python train.py --image_size=48 --method="simclr" --activation="gelu" --fused_qkv=false --qk_norm=true --expert_mlp_ratio=0.5 --pooling="class_token" --ema_decay=0.995 --adamw_weight_decay_other_params=0
Rows from block 3 of a small self-supervised image encoder, named by matrix and row number. Rows with one number within an expert belong to one neuron, the router's apart. Each number is 500 + 40 x the weight over its row's rms, rounded and kept within 0 to 999. All counts start at 0. Numbers have three digits each.
Before each expert's rows are labels from the 100 images, of 14976, where the router gives the expert most weight on average: "lies over" is the class under the peak. Only what is clearly more common there than usual is listed. The data: cartoon faces.
# router: slot weights (model.blocks.3.mlp.router.weight, 32x256, trained with AdamW), inputs 128-255
# up: expert up (model.blocks.3.mlp.up, 32x128x256), inputs 128-255
# down: expert down (model.blocks.3.mlp.down, 32x256x128, transposed), outputs 128-255

# expert 11
lies over: hair
router.11:477527568530474534524470530469548447524513510555547507501546563521447505604500458521538593486474423494468467443476472537433456509548506513483513497588406424530546584488456442488524480522534479558529487485492513489496433498528580491499474535509494499456434520507438455441491489527464467541482553460523482563500493441461447456468479467509508498479488542429504551528557465469521507492521
up.0:458558486478491556527547520529499502484516466520450425477535433553478499507553535451535514513464555434463498565443507511466538448437458384388497453503536578466430523483469528400495525524444516468543473464463457517443530492529469494434540484519515444455532558469487535521460519567497481536431469488517467520537449526500516537514511462474499448536468507522542547514600422485473506518510
down.0:527448488509475477563533522531526482519513487478493447531469525494471396436544491447455459480485460527440566506468536490504477484496500550455504533506489473469460516491565555413482470471468519456492528436504404476489468442568401506433429547461520520473522472522465445388514399474505515442505532615499497432510553507522492443511553531500559501503468449487472497500504475573532478482493
up.1:496501431521498475408522497468473490505527497447496473460506485466558499530564472496549570511489442439519448480525538555583528426474455471513514471496424580451520573503440506519485487538544477486466518516524440467477429481517542416447506540449531479529455578527512479499533541518481451545526502440547488552468547533461547505496478499432457488447504476498534470428501491542505495511492
down.1:452462528549481523524517469556527462503535535478490492504440448581519584513568493542495491444533479477483478539527458533516482461483574499471442524519437503537393473526543549579492517513501528458436508568542471544387546541520491451454571431535447536483498504470511537473503516548494519548523577541486515528496511475452566513413468553502438480544427450509584466430545488469484502487471
up.2:448472545470548441486511507468514474495479476544493484518472478532443575516484420515466539597477471509476457442470533540525505525498489602489492514527534494408502538389516510472524517532537528541504392548421508518508483520489503490477463548483481522443477492496501492569477481481493513474499532430508509498523620477528544511497497493505499497565515468547485568546456490491444596524533
down.2:511538472465527461505513504536534525546521530503556526439532448475485565439531487505511510481448535533532496438519557491509434510497501533501483431512475507506481523487503459503540486552566515565394535521531503485523441597455452496563466522527513463486489455558510485569499540440525500499584531436455515505513563467522515448504584486536562543558506506496508473554488463491535414591403
up.3:514538562485475509529512485493535518540488528514487506457578567510562530516567535504479589492445473501435509487437507537483527470482467487452551552542483537548444520469505555559552522516456477519477466616509497528540458542491557512510516518440420553475482445464521477494484538503498463500501448502549452482487588422577528500467521499424548556473442629497561605606523537477414499445493
down.3:526564527620490538520563484405455520503554611502546503519468524498537543468485548521406549500552527542524510497491434555489479477527515533488488465443474492465488467483490483465510471518554507480494526490570429537530496505479543497511463416538521420437493505479524459488449514497544430454457475496518558443502501459569504486522559453426540434424479455510493455592500475539515471535530
up.4:476501464419555523473518535550524578485592525545541539543460527527494438505491559413437516444526502546462496486450417593491486494530487488520491527504531533533533439510423471467523475549491530536491451488483524505493505466495455559587513484543423478441480511552568540483552520425519564417488468497553578556440480502533502550506518521492488544480596496451471483492472511590486420517465
down.4:565456515478539476401500427589470496543495422522532512531517498441506539524494445484522488548470508499593449524426520499537505510533427570511415504460472438530514458490453535511464545517447526476451533534547519566483484464552481512458511513440374523500501476452451491508476536473455523502404530503480514497472478509485523545550376530471511421449518544498437483519584461509444495523464
up.5:443449492537493538496522512454509486461535507526548519503428557466564487483455471502495523457556495523526448452505464480536485439523495553570505551504491497471513500491521465532474470585551474539542490511591476548517456453509508440492522511571592525529442467511489450455520489503500481479574476570556543548497492508463470500467508509469492501404538546516543507466500494475480493583456
down.5:524490473596582482504527462509539555492486456481371490481503477498503500517458466575538542498504508530558488526486496574522448490503512483487431561545463467525528509491484503466494490501477509481503495511466508505533496481536490531472457485454477386413476491590550478506465616519539449536517517475506497516479488530528446517486422533510466409432440559504542487506533521480528540470509
up.6:501385494515496484445476440594476527481473551556570503555548494488537485515538468613452479514496536514453496467426538472473514510482428471477502461437449557570472499537566536507454416551536587522503528540503501531477556521501486410457502532558499456476522466514458419446489505495504527487503511543496454481523452548461467528517445460529491488550495485460488477465535540501489492526461
down.6:549502532529449548501495532558447458532497441445485467531507562475471562464510454425501465465501580474458473515476474478522444548535465467596466470576469448549510491536529496407490485549485527445559455483516469458487452540484557460520436523503478552463482428515524476501462468481516471521547421505438501456449562457451569488480437553415504455564486472505432494507513568484500574457532
up.7:477439540503517584515561441426527483491563497465494503420529552507505460503493555498529482586416457531537447545565518426515429426514460538510519465533474466519489522573455437542495519509431479518580538471436542542446419472472547523486511464509556487529488520511491467465526455509469445521477424470426576531494440451498463524515500467463414516538439511532497560486556485531537563495525
down.7:509525427499507449504456524523505523445551563525571527474454448487580466462408480488500501475528541497519484570531519451464457485488509519510507506489520541550557462504513603460502526511512473453538504507481472501543501558491521478479540506535500460538493528385499536419456455466513475478486533532579537493521477501495485582509513451535540515502480512502549555623480491433458571471589
up.8:563500532506538507489512534505526478412527464453459547480490479445512488456553533503543474480535480564495550549453553509568361536540531522572481473491530431457420520546514545537496489481496539558513522512537486555534501467492472547561527466612494499525521455474515555557515514524486554467513457458494520530544466459490509522439522508439507502509572496463419512550527519592433526518487
down.8:534447469489514521545449550434490495498464424504475432444508501441519518446459428456500511478478532502507503529548451492538507473534509541528547490530470533481519432518512520537443552473523531544507507483531481531496545447538507551442461477560475508489497510476551544515567501435543515481493471545462499514459458629528446484442548384474438474472493537484515481448494500498537522548524
up.9:483522473493459454534519535470459495486487500512507465492515494518532563432481494453477535510416505506521551613477521562449530559556457473540488475471461469516521458512523450554515460505498559467498497550456496517557531486508539470518629455478574487477483542538478437524525494470551509480502478496475505533489509479515446507463538471425503439517458485493535560453506524466469479505467
down.9:421537502593491430437487474363463509438473489468495509467482536503424493491582519488452460483491477537466502427515482436535474522531442530468449548464506547523537468415460497489486534554512462484490532484566463484616508493543517545515444500497495521534496521431505509547521506501479452596460472400516515532555506537457531467528513507421447545539495508534519427464484500499528473486466
up.10:541524476512538542589476450553517553487441482446456440500555526542484511420540517462459535443523430552463517502485421475584424516468413488510465512430512484518463468506509504514474552537557444489503501528495523546512513503502450527493451555517468507477457458520507431561489488423465505489497429525552554510483511470499534517552533498493471508555562479469504481449426579542520551503503
down.10:475516450532486459506490521575521554495472487471555493496482511492526458574567519455534489535438532495547503459512605447519603471451529473479497460544535514542397502516601496534445515547474489564465447534438558478454538533466451508506533527532510458485449486501503393459473486460495557529524537521537591526543477540507550505485536548537494530492561529509519551537515480518386519530549
up.11:444489519471450534490535521473492494570498531471487474526513527538427540550499519454509538506498504538502399447435502477522495464508423543468512516490503558521505547400464547434547498443463501540504524452470530525479458454535515497434485447483484548537439505445523495502549486505486489506405432512553503487500515526423563519532453556491490474485438460495497511547479528412534482476477
down.11:509511530509561527501492523471550499407484441528460524484540532514571416534487559491441506505491540465550418517504488547445499498501528550560455519426469513464500495506557539527538496480557518553470449522547527523590477567512505483485500508528528495466467508532454472556487548549456535540514497522486496486531452388439490427508445493516567447515519476400579543501498449421517491472571

# expert 30
lies over: backdrop
router.30:477494481548435483476457484511450465489487521479563536468525537508484439467487421517491507530463452439509497505493493446498476547488489548469522497452529494479493490509539559564428517506530548510499540514551489533421462504509541467571457530474550476574520478526464490481609531490583467515449493551469528506524541550481518515516546535499457557562497525512508601446486529603519530500552
up.0:436514518457504501501530594519482470496546494541499498510563559486467521505535488560530517543558470531462515527507503504505502489540502539482493495477472468513518471506558464558432556501504510447507477496553477540442503496513512404545553570507496437523548523460532518510526504483556525437511561514496475613477518447470507543480461545456496494474515509593491471484468467419460472578493
down.0:482460473510522514470498519478420553560449574541477501487537482555494485559517457487481504448524414470481523603464443500479511561530460457426543516488536436505491560510510499527487486467497587551501512489549553569441504509466571399457502441502511526512433547421541464576511495510519472463563524514547564540474483510439535456479525494493500504526506462381476519479500479517434508461488
up.1:542598571506502425408527562534479435478508481499470501499473476480470535490460468479523525461495551521562474520519527519501454500454554496536549455448505510464456488463485514433512475459536562404535514501473427479454523484533519524529578519489442526523501427481526577446464440414531532409521477457545505525490480527497460548481461480534439489474448495517460459392580427503555495534500
down.1:554569529548524506610566426519536458473594477469428554518505498488497518453536493477493556511478590450453394560527420468553479495458560514486510534511538564505473463472540474513503546494480528492518538513461458513512412529509522450501515566492575467513454437460508510496452521489516503511457470510572542465499432500506467527488562460516577380462528499487517539482521476499519464500505
up.2:423540507513546484475487475500589544512522452500449482506453601442471519499496530538559527487464512526576544496522492492471461468515427490459406411507543531510563529466525527473428525515552557472507531467432475550491482566469526533503542495504444405462496500472473509479458513504518464497421537457463527444446522508472440509486472519493462460486441436548529466490508481459467384522544
down.2:566454486575520495444453458482446554445480479515478508543529516555473503461546525539464472461450490481585481463515514498494491461553481587422539417497549440492395512429473489583506459488529514503480481520485495489509477487481522468483469542464509449531496482512545588529375509491522480459529515559484519557497508546558521536447509494539544484504526506475471491516531559444549453561473
up.3:448446520459479524560546488452489445549522470530556491517523491535499491533481503517557573481516438451441547499472530512454417490467443491553482551481485469543492551473607527504468503469496515572443526514453475494573426451432474549417533519553519526536466451497493513549509530486470515416564430443534557519522452482520465491486470530537542471510466526485447501517588522446482485450500
down.3:593517468442463495530507496451475489423558509456514529510538509522507534513497467472531546510403514515559436585513580519508515470469518495490545521507486505502488537467507535515470468472541486484459486420514488492454471402493431516531475545532503464514405567507474497469507515489511505532413466387473451464541576493509519476430501447543501503607534497440487449435471453540563493485486
up.4:474514461519514538568470506560529520553442473509513530496563587474479482483542459457480552478451537409512478519489538522530488486471520521486550455534526493500410492441554475537450480503478492460490560538513491406462456530530446537532549522545509483556494512472503467480481577473544516475450454494507497451493602500475521480487502476468513527483530512501578477478439499502555606532512
down.4:535445455500535538502511555521442570489460466538454481467543470463522416523501514489543476537481484537492529499540532507500534463497572443487612445543477459579525469538496482463526478595537522468557463487456491545505478513532471518505591501504549466533505549454444500606532523547484547469519423526524505521477469551498574474491520506475419463518507404521451517472479522551522438588486
up.5:440515476513563549450538507522510532493554462418482547505511598489446513516498524503580476506528498462568460473518503537534500526532485411429493488501491496537451542439448417447500539485488522482448477498397568460480488538494541531485526471506449486431550563465569442530482448512442521547505485496544461468497506518515538503566471575511542560512435412394575537482497523482434512514513
down.5:515469530501468505516477505516485480538510553479500537566531473493477561466532498494514507498472546515539518481506449459506507473465591479514542516484437494471410545453517428497482518515519472452516472396520513516493577465622560504471476542472545529510514484479494471524519478475518494486467491482487512505467535551543435501524416456406417464473468510457474480465519486525561595473509
up.6:543451442592516478466523441542512564466464569434474426500461447509502556495500555516502408431531423425510533495525443488432475492556490527535446445447480504482481452512463502488482447441457515506489536499540446450541512593442550653424447530572527556529525553450501478451501575494472491504479454520552559531562514468501486538544478532497542491471513413504499486540472512523530484475508
down.6:451458492552468461527507392483530450517474512515483414441503544497580468543456475512517492468520558434441563456474480485535524487524537433464511514438534392545517500505542487500475528528499530487543475559529498474468522484454472447428451527527539503480419512546564558542540485473502477476473556551481589526484554548517443533577500505511543519503503409544464510495562471553526523568501
up.7:432478458559489437462405505421592511555497524487471504499473440460469428479521541556511441469492523496499477485452521432511559508511494556505507510574532445446483490473476499479446483456470557562541459478468518474505521565482552477460512534482512482472513546551584472537531527528456525418373473521450460489535461492484427533545481452570526400463508522507486477504469480476518505573530
down.7:534532468522434505516531522488476484473548514478513554483484482506533520446505551507497439535516509453534487528495550536490442430537429506491473572529446451505521445540570498545552471519487500540526543499498490512429512430479465484468545571436523519450504490467435542495454592509430540508419531502487557507549496447501542531498561478582544561498415482524493532471492497504566487493505
up.8:477523462459490516470531540562549488493511530498556532560509559509596519556485432523565402499558513503574510526502507505562535452476451507515554459478518535484415557540532485543494468512503483509456492484467531543477508475506449540490481500537484502509525508471521548517529549565501508441453435511483568459507436538552493517507460472467489495471445485582504541525529462452522500543443
down.8:509581517594522447470524552469527636489468540545578518533519493521489491550474518515503501474521468555488432494539512416469478438561527562456485547514478440503453551481561481444534481502493466503495600489544506546478525496395446511527483471520492537437482474516504477535499483486533536488481455503480506504565477518513430484479528440531574471457492506451559543527491438459497466423461
up.9:435435445509501507475423489464511444449482496473519457438574553498471522519427564512552457486461510472499546500476493434452516558498505521500476548509446459465522546481512457428482473475463562450541473491438466511465512517459414450503500512524489429518518419552429525413518505471529534481473451558459485485488524537481535537525514576545485489520447530474472476504497511465417482529546
down.9:460515493494478468501467440506488530513444523432544422506467539483555477495491516509537553479434458520443498437594450530590498456382514516506495557557488502476471526495486440538539501482496460538469450479518398523494554480500523496497526531514484480476466448536537558488428498515460471475533552452511452424422475509534556454513529554463508487502461536491470519552560605480495492491483
up.10:497498430544433459597621520493464491562543459511466529550556536488498504407477525526479533455492554492559491518500516527410458542431480480570539508467497492510524513495518510507485517558520454476531449485540494466513485441554474494562485393472476518483491451533498500559589516556506514481521464497451514531465524485540444477472447459473485487462402545547541531507533495484476470529589
down.10:559540467547567538485486566483538530504498491406498530452501573518609479458461489538531570538490493527481500516473502451533518515463499499550470562495519514534555566547461553468533464492519438479484486491545517528558513557482541506479486433526528523507461560529490513534496528573472566511414536501552479547490547436520464485508487394406539500502479562576482538519544441540538533473465
up.11:478517533540455432512525536536473500502570480503424496525548472468541525509559488518441478522482491442449460503536472523463526473489562498509386526479515520562549545439492544437633518514535475524475486514526580461501578518467545473487488495483394497444509466506518507460517448482550516488464493519538522480500507451586496456541519533550541435506557493560470490482463407448514582506478
down.11:489539430439512518553549547470514534514505528491486509499481445500509496460465554541547456463549545522471468453532465453551426576443612479553523508506510496535487543494435474505527584485502531529503552510529564518545455478547542438500584456560459568520524531565517454507512571423475518461484467518446534531473457492474500459521514521466485505529536521560529508498452503487491490489553

# expert 16
lies over: skin
router.16:548540516471472490567473475480547502557518472480487514485523499516489486514530520490497508448491475485501482459483536515534545549461464476488495435471581490481496543497501516430420493461531534516554476534467517543539493421590493523517550460508520510505566482582490459466370451622504457473455531488529483448464507497493526573522415444487553556489472557429481549516539401422510530476441
up.0:525506459418468471505511572501507506467531525477476531527472512439481512510453567462489415549481455491410503496496552484439535471548531534487501559494521479479484510491585414466519586483486583509496505504492545437489492510513582506520541535460469525465477504530453552527534488541472493485532519460471564562509494555586484463561545408590536539488565506526498509539520484483561484519537
down.0:560461447466472545479565471516503465485440551469533496555545489456461496529490485463601484479549457486431486547454570560592511578455505508542492537503489479473484516468509481530480489532507472455519497533461511456529552487495537472546482490550466492524522470526568550556450569422533474422575468514522554508515477514487503462558516525483527481535543606444593477417460503487521490549550
up.1:499472504545519523443489522479492464510471559521524452517473520582476550484557471474490431486417499503465506442439500536476529511513465501491457538534474521556411485441476425493560524455557433518538458457508531445479489422483548475477429489527531559484584479476492481481516469551488544536481598506502416492491525538382559470495534570604443462492522576454518472494464499448487562496415
down.1:520473536521522471538474498515458474524460542483479431505524548522492457484444496409476501500531476448450513486559483459473532498523461476492446532457472553522527482492484511530459549524481453557405473436491558523507542501460500421528482471489583464484601520473467483551534481461533553524545527439538522531473407519441504530431501495507547495457514531450527574509420486528465529424510
up.2:495523484517507498501494500485508520536471548589435413564488511481445521488506424427602461480533534515509490566486518486451469511471464433625506454443445458479467510561493460443534477461490505424494613502507507507509479544502508515448474480533566460516480501529533442427486567430492516488510506474451476579519465506466462507508448536517498469494519457500469524559510475545444507508490
down.2:507434469503484453449445417501475510491484532569494503460412432550466531552486518526476464464488546479515530454528532490508601488463484506588548509472504467502523507553490521498499495456599492537484473467458558450513428582496456461513478461537499521481476504592513569442521556496535587498473492527594504526442477502532530551461488479532477514460500495529484478476513517502448510517514
up.3:403461491461525503512485457607476452506534566508484547483503472509494476559466479439517538573468486453520490529506533454500552510414487535560465515519465487510491456483516527447513521519498479564522515531459525468541468537432479483506453432527551483533484454445488559496541459497440461456514524542460541530522536535473486510451543485551516414494522573494486496579530517565422481576519
down.3:493450484500567480513587407552551513410525524523483533489550553452474532540456485492464478571565443400478466529498559547533509518481579504518510474533454572503539495501491438489469528464492540513517534517462515517484494408489498505463427572495550517481494425521480472513495474530585502466560501540430546465505477464567529490532471481511461517458464516425508549509534459486374575516481
up.4:519463518460470464540466470456605491486560465472535412491517542423459481487469512504516503469532529480506468587542561536410608532499547514426496522455499450552495427573531490527529502473446485526515510553545499461524511494478525490533549463520503470490495504495528511500513532587485453502572522553506471598497524438484398561499487509549439475483567431521512557357436467484542459468487
down.4:457547460580441524495478528526515530549492461542590591509466542531583552556492513536478455488584489518485420496501462497503483478509439426448456470449578466465464465490509507487488486544538462487463539402541546464521486499591443466528500451484518561488503473518414488493457513532523489449482530451457523503510473415526540518537520473548513536566562472460538588505523521415534501539518
up.5:502535498501502546473443504550540466530518568552511570462475503457491569531481522507520504418470568537516538470487536518510446543482488497496454432453529519522458515516458510505474565552543488494484468494475453517481501480573507472505501570461500463495499501494517502481509561426442468474437556427485510487489447468476478572499517453458417535600484499545541480504519420578505594486546
down.5:516512471491516521518456478437543505506430511520556472472517515511473517531515567555504463496461563409491467517553542505526472550464550496551527545497560521505489611472477483553433425460515575528532473540464470482515425500480548528478477478496501452444449553507554475469530505581457527522467598490540488494507457528500468444527549552509418459562445474483448524501502535595480442536534
up.6:443406574475528496424501501508502488494480436512497519494509438518445509468466538497574562517513535519536508456608471469548412502536561497502516467444571491456544547516544492486468534472481512562554481564522495554518483526582530438500499547419522543494467473474456474533471528510475493574391510495479545498537457516491524465461476446530525467521506505529515566488455433493545550473523
down.6:466529482449511551432485509453481517532495455516537476507493510501464409492461487519488413582484549474536525518473505492533511614408494539526410489501447522491517518509491476584513501497597456509488483510462516465488576440437494570432462509548446495539521552454467518535480534451444517466491524511485478584552585502480454505482566547484557522465567545518519504505517404524467522499498
up.7:504459523547565525451488450497496503539481478472363441484528567518489456481518473460463521549517554484447478465466530505452462512517525486553525488494532500552513419442401549478523528532478477518514539507515508472560434462569439536481513431474489472510403523518535566520477477483508487482471572456530464531545493438509452431557525438481476554519522491568495554495542534576508416500517
down.7:537481479483542486508503491454527569535510510466522518549471613546480539535448492443497462468504523523572451541483472454551487436517542620481543515472506572522490464567486531554528457497537532513489491454502539555522466501527500560559468445523520487523535526498559511475516480490448511558499486493419440486449560500505492514530487452616568522574477541465512535463506560567514523516500
up.8:523450552488450532488507506501488500474397451478552447496440457491408468456434501484426571499472472522490485467408526578481491573529507487543501548445474452452597433485495497448549488476445448446516558494523504530488454480493458493532512531497461435459500553504483510531484492469491515474489462520441614477529480574463524485584492515477497500541485446528548508458518489494475482488458
down.8:530521505517514480568513557521416507531495491522537459529485492527457523531536574368545506513508457573529546477520488548512558514466502555546492509560510472511479524540448494586506528495480568450519467524506500510505529458513517457512510505491423556569446465449448526547453575521530455528545505478524569477567525516445530499533563465408479524501440549483565455524492473503529516540530
up.9:495440445547465483545458509468525422497494526449501530502491570447504527523487565477475475505487461518556512468511489534492438459540473634524520497494645552547539516518559492522442504502570495543447536535498601468507497492551491561506513494518453450535492485476445551479472564571557484492559446548458458525485553517505561442514474487528535527532485492571431505487541527497511515488510
down.9:506478510473523503502564537501520433482564525534552528461535509508553382556476494481547499472506536380497488475597539474481517486460542496535446529487461535513499488496530548409490524460532534524510538534503445544481565475501533502539478494476483457511515568515506513479501515488521437508435426470521502476478547533456448497579470528551385452497472482510507491540510462525417477497463
up.10:564446460535468499420546494418479427545508530419436451532505558451512415487571512522549434498494533528488513528573488566505493553437486475500536484543469550507460548531502450541539471463476519514504540517537484489388480496491501492485442508526514475527493511472445433432545528541492439541534514516496458548634539501480512481497526483468444506472468488480492511545528419526593471541437
down.10:471513570450527516496486530444492419472548450447541449446511478420503538485584482533476524547538457487416472540511471471427444535525518478426540565582423549504451467537513495495448478506538466454532521468464467494536472462480518531445512515501493551477479442500539516531460439439469424530466445460487519505512519536572488540472498505522483517542468512497485459497486545464437447467427
up.11:420466527512516398506608558521465526535471413463454474481488487560453495512513511389498539547555569543494484540498487584453516459462441567449485477558447492450458484553501424498534504603511471540523425490528454451527506506489531532497475485554424468486499522501544561541374465499467531529493554498464480481486483454515512496545493537540415531437465552468551483511503523587487487504560
down.11:470478506403492516517430473592450524427443493473526436492518500495505488531469573480522431502441520491548472590480515519546495548600475525554502547488427548502451425509486510523508416523511415446443499488515577534539452527513512484458500563461566479496529461515494503469543537411528505509573459458490553503523516492506522505479482483536533516495520512499531574460511532517502540472487

# expert 31
lies over: hair
router.31:502572494499492502508500497520508440558549467457511506535428520512551539483465530514443454559544540542444490458487464481469529485507475465506478508468525485484445465429478506528481526552434483409511468504437467552467530508482506433524477537508497567565446585482426425470547462545495506465531577538480500449410444517457483495536482410499559426515491497499456482490529495498543405502497
up.0:503459547506420491575517504489443473550484529479490510579521508474549553521530471493456513517524512477510413474399512498443580470488422537451511593400558483541529519472516497519523530544459472557512501507499593535531562467544537484469441536448527497502459517458554502504545523548479522460539463502486519491487566480516495476553581541522469536547394402565462471518485512539572547475510
down.0:527517545477479461406536543503500514483493541523510445514569442500491431517449514468544466481455468440515436458424487576571429499569504523505509495496575507505537532502523482526490513509514447494423529490542579480461485511455468469484562537419513454481492449478422536588431494465524498463532489444467513509467466480527457475489514537464434514440482488452454563411505523488574468438576
up.1:471449463495388478522495449500484570386480524455560478515510502503487514502452527535503522497539492417475479500473571466628505468536500505549459538486516454465448511395457451429556507489453543499466550501443461536468506540499503491460486501439514547530433509435360447464537465506523532581472482450507487519472532526456553498481497548495505427464510535526506532451561531415544552450455
down.1:552512459436536473472556523434510598500578517489424507522477497488512462541487473534475567449464494551454501440626540475466499483489471495548482398490478430421458546506496561550429519558442492533504530496497511577449518519456496515529447552492499463498474509560496552510513498488493514466465500440461492505556414496467497488557480577483473458497507453570546489500430465494439508551493
up.2:484603485522499439481435439489477475548479477460406545507481560521479529488467448554424477454557523502564505501537517493523559497449481439497522549454485442503493497479492529466506532476505459500557406484477485478526543488507560497514453454550485529555436554452523543480468443532518591461494593550495602480449478549560481496524511555510489546511459515440466610476568506500461583534547
down.2:469468489525514501488492548503553583518488540433427438542484517514489450566455515480518527449489516401471462522536520558512541548481453464527525563499530469518440562559520488441461528454587580481484534502494516534485527405523457505495426492462553464512487463460471528509520520498483459545501510480486486464499520530553487496432543522515527397429466450525503501527523554464456506547478
up.3:574550491454469511527489509483448474484424499543589501473507517519506446459512543499504551518529523535532480456476538545527512484468494518439398483474540481524436465449558475451504549507453507523538500436426503456563529568435548497560555429565585510402489511492459458486522453460499592511531414518465458477517504514513523451485498502430533564462448528476507501474475518472457515493582
down.3:462528476565469505403576420594525478537475495465460496494545501448509489473481431531509451493535481542499546555526430546439516451529489487529562524413506491477469462438502476542513436491477454514387476518465542554507449416486412562494541480451477437426444439532475577514530477489538491505494483503521449501536387480484483539474541520446577493472446445499442522565495519440492548466481
up.4:439558594494461518572499543499533468475512455535526542436444575529426539540516463535457520525481490520495494449527464520506459494489478514448481484505497453490508522447556522474521515509526573522577505479445598483433490473516559477511415550494489535460458487464509509521490570443540573428460474449458511505500478460520550541445516516509544494590515375465467472424477496456470476493481
down.4:498542442421496583426493509467538474593475530455524543475540459530550568521489506466535511555433455481505454464465502417445450458481468514403577511484496446516445405541428537484468501510550565506499508455514487471516428554512480527507439478492512473494498511508511541544481471541480540494508477556458531543455486535456537528469546503551550512468539497589485498497485489516510540477534
up.5:458496473438484518530514526575483458523494516556487493452558480464489552478471530565496499490488538507399408467556546454521456493502514511487525488530453587543531486514511544471483561429479504498512539562483512459455542526513472506521450539515500534523529486535464452581522532434469439446487488513515450529509549434526523552437445458463486466492524553518541575518563559469419531478432
down.5:581544497482524565509529438550493526523523488465525545512495527525466517471497537526414484491500510473431519480531471545524412520501462490493460484467514488519564516414453583529466490456504487431538424511482551495552524463514471561584505628465492482480550494510543575414476447553461486437529465554462496559508534433516521557484500536519481554547512543530488533542486498521537490450466
up.6:520525426515523452533597565504463501505466502489503484491458501476433506542540493496463526566437531468510541492429451542503525499514531443491469527512536445479476568517516484407492538524548461504528546574471439558558552437521593461531489465531481519482460514482400455575464469529469530580545547507518461470551536549521410462434465479421541469500376463490541508508521529512462543482473
down.6:479433464485565510491472527560506491545511496517492473530463512502487553497558463511503461464423532478526530581568538497522540484445519587451539507479545557524467466509485437527543470515484487490545502486512464571515467532484499560483543530521404443621528504487447468511560525485513548522542536531505529524488404526526518508530481492531551462504454487583484493493481515491544497487492
up.7:460455559568528449573518502527518499525431474450493540405479556474496390461425481496546440515484520498519418477531488507513396506571465504535525573502537549521586508451500585526537531525483494522440483575481561557525505516491484479444504456465482510455490526558497514550582508551471480509475492472465496546565471496547546465417484438456468479538433497518519482460447514470440494518513
down.7:447508490500486474493583481515510456438504507502484494479568533576526495441519484604449571474503479561497561537524560527495548583558540516503490571524493469484524555471508477437537527529470456512417471502450498482477467537510473445545479416486508566569571481483510512496542411432484462477528463457485559558477496481470460455461488485455514587476455500566475543540489469511482522465497
up.8:504504541481518504511583496547568521512534490434463464538525551562524549432478514527450524484548486448482481493485464560511496554444472470513603518577487509491493525511504458494481546527439518535503405465549463455491566502478478557580489550553538488510489483504492502499462530494473515455536467504519536502522455433526523456558445490538513509518526511523462470538477532480481513495506
down.8:495546492512592486467526494509443519547509462536530499481472542532519523555489484457414492521530570532547521482495473459526442481489452501485549510518512516506513467524518433564537530569407513501523505507525521525498432611510461499447480490454419503548476461493551484570409533541437506503529566528551489618450572503463531508488516512457582490446504542496543469513458487517549480587457
up.9:514508506528536484437506421506514506447554506529545518469476483431492550495499430525450507501453488551501423566461525544444536498554546520555435525492535552589516425550528491534580549560480526485453493524537561457510458502527470499618506528472494522590486532544538503512556533499494531496503548422544482486488519437560520454478544453556458502523466507546443484536539522447596426469524
down.9:534511534523487527473520524500540538519539482472505519527527526548472514473527468459512495481570480466563473541450534503493420513581466466516548496449499608536540501486531477490564559457538531517425466417487512607424545578482474487489472529425540535451520457475446552456511518564553500615508503489492489476522471487540488520482507502508544473514448512527546462505486499479394492497504
up.10:494514489525513473530487518538507525455519572564459494467547442444528497489539543546477488503504498462480446497516572502511476521489493535519489548502480468473564426527495493449461520548467461518494522484477522564427487496519529510552533499475485553556524475423492497523496430420433526488512473523510445533427436476462516514545496572523516478499448538466579512478563572532503451545504
down.10:517497456516503430510511519526460440482450470481528545456517434429521479494478494442483463540572460530561445500425527481534575485489539493490538530556584480465467521498527493489516538441492396518468499568480578541445550496499566487478518493539462528493511504554494498533445510559511436533499574515488558546491463501486489526490548594585522446521552605537523553518472525501472529506515
up.11:501499448490525469475531494452474427513521494478516506522486503528518546513490504560475597521546533489589486522466457465543473554515540467549521538516507510464521518478552477473477444478517537474452508483474531484475508548523449548515490496478522498424448492461559470488507523455550465536477526591450460464480465545523414481461515517422536473430509492449436499546547578458546590492571
down.11:505534503516486490525513481509587482583509430505522507437426481517513533461447485464521501496494536517511467498537572565561561494529508381560478427474586504455493504451518485484532490576522441538491449477498526523470462526564463510532581513531494472479503495389504482552502507556529459462485554458519499476573589554562424558589549486472461578551522522527444484485453549540468496571537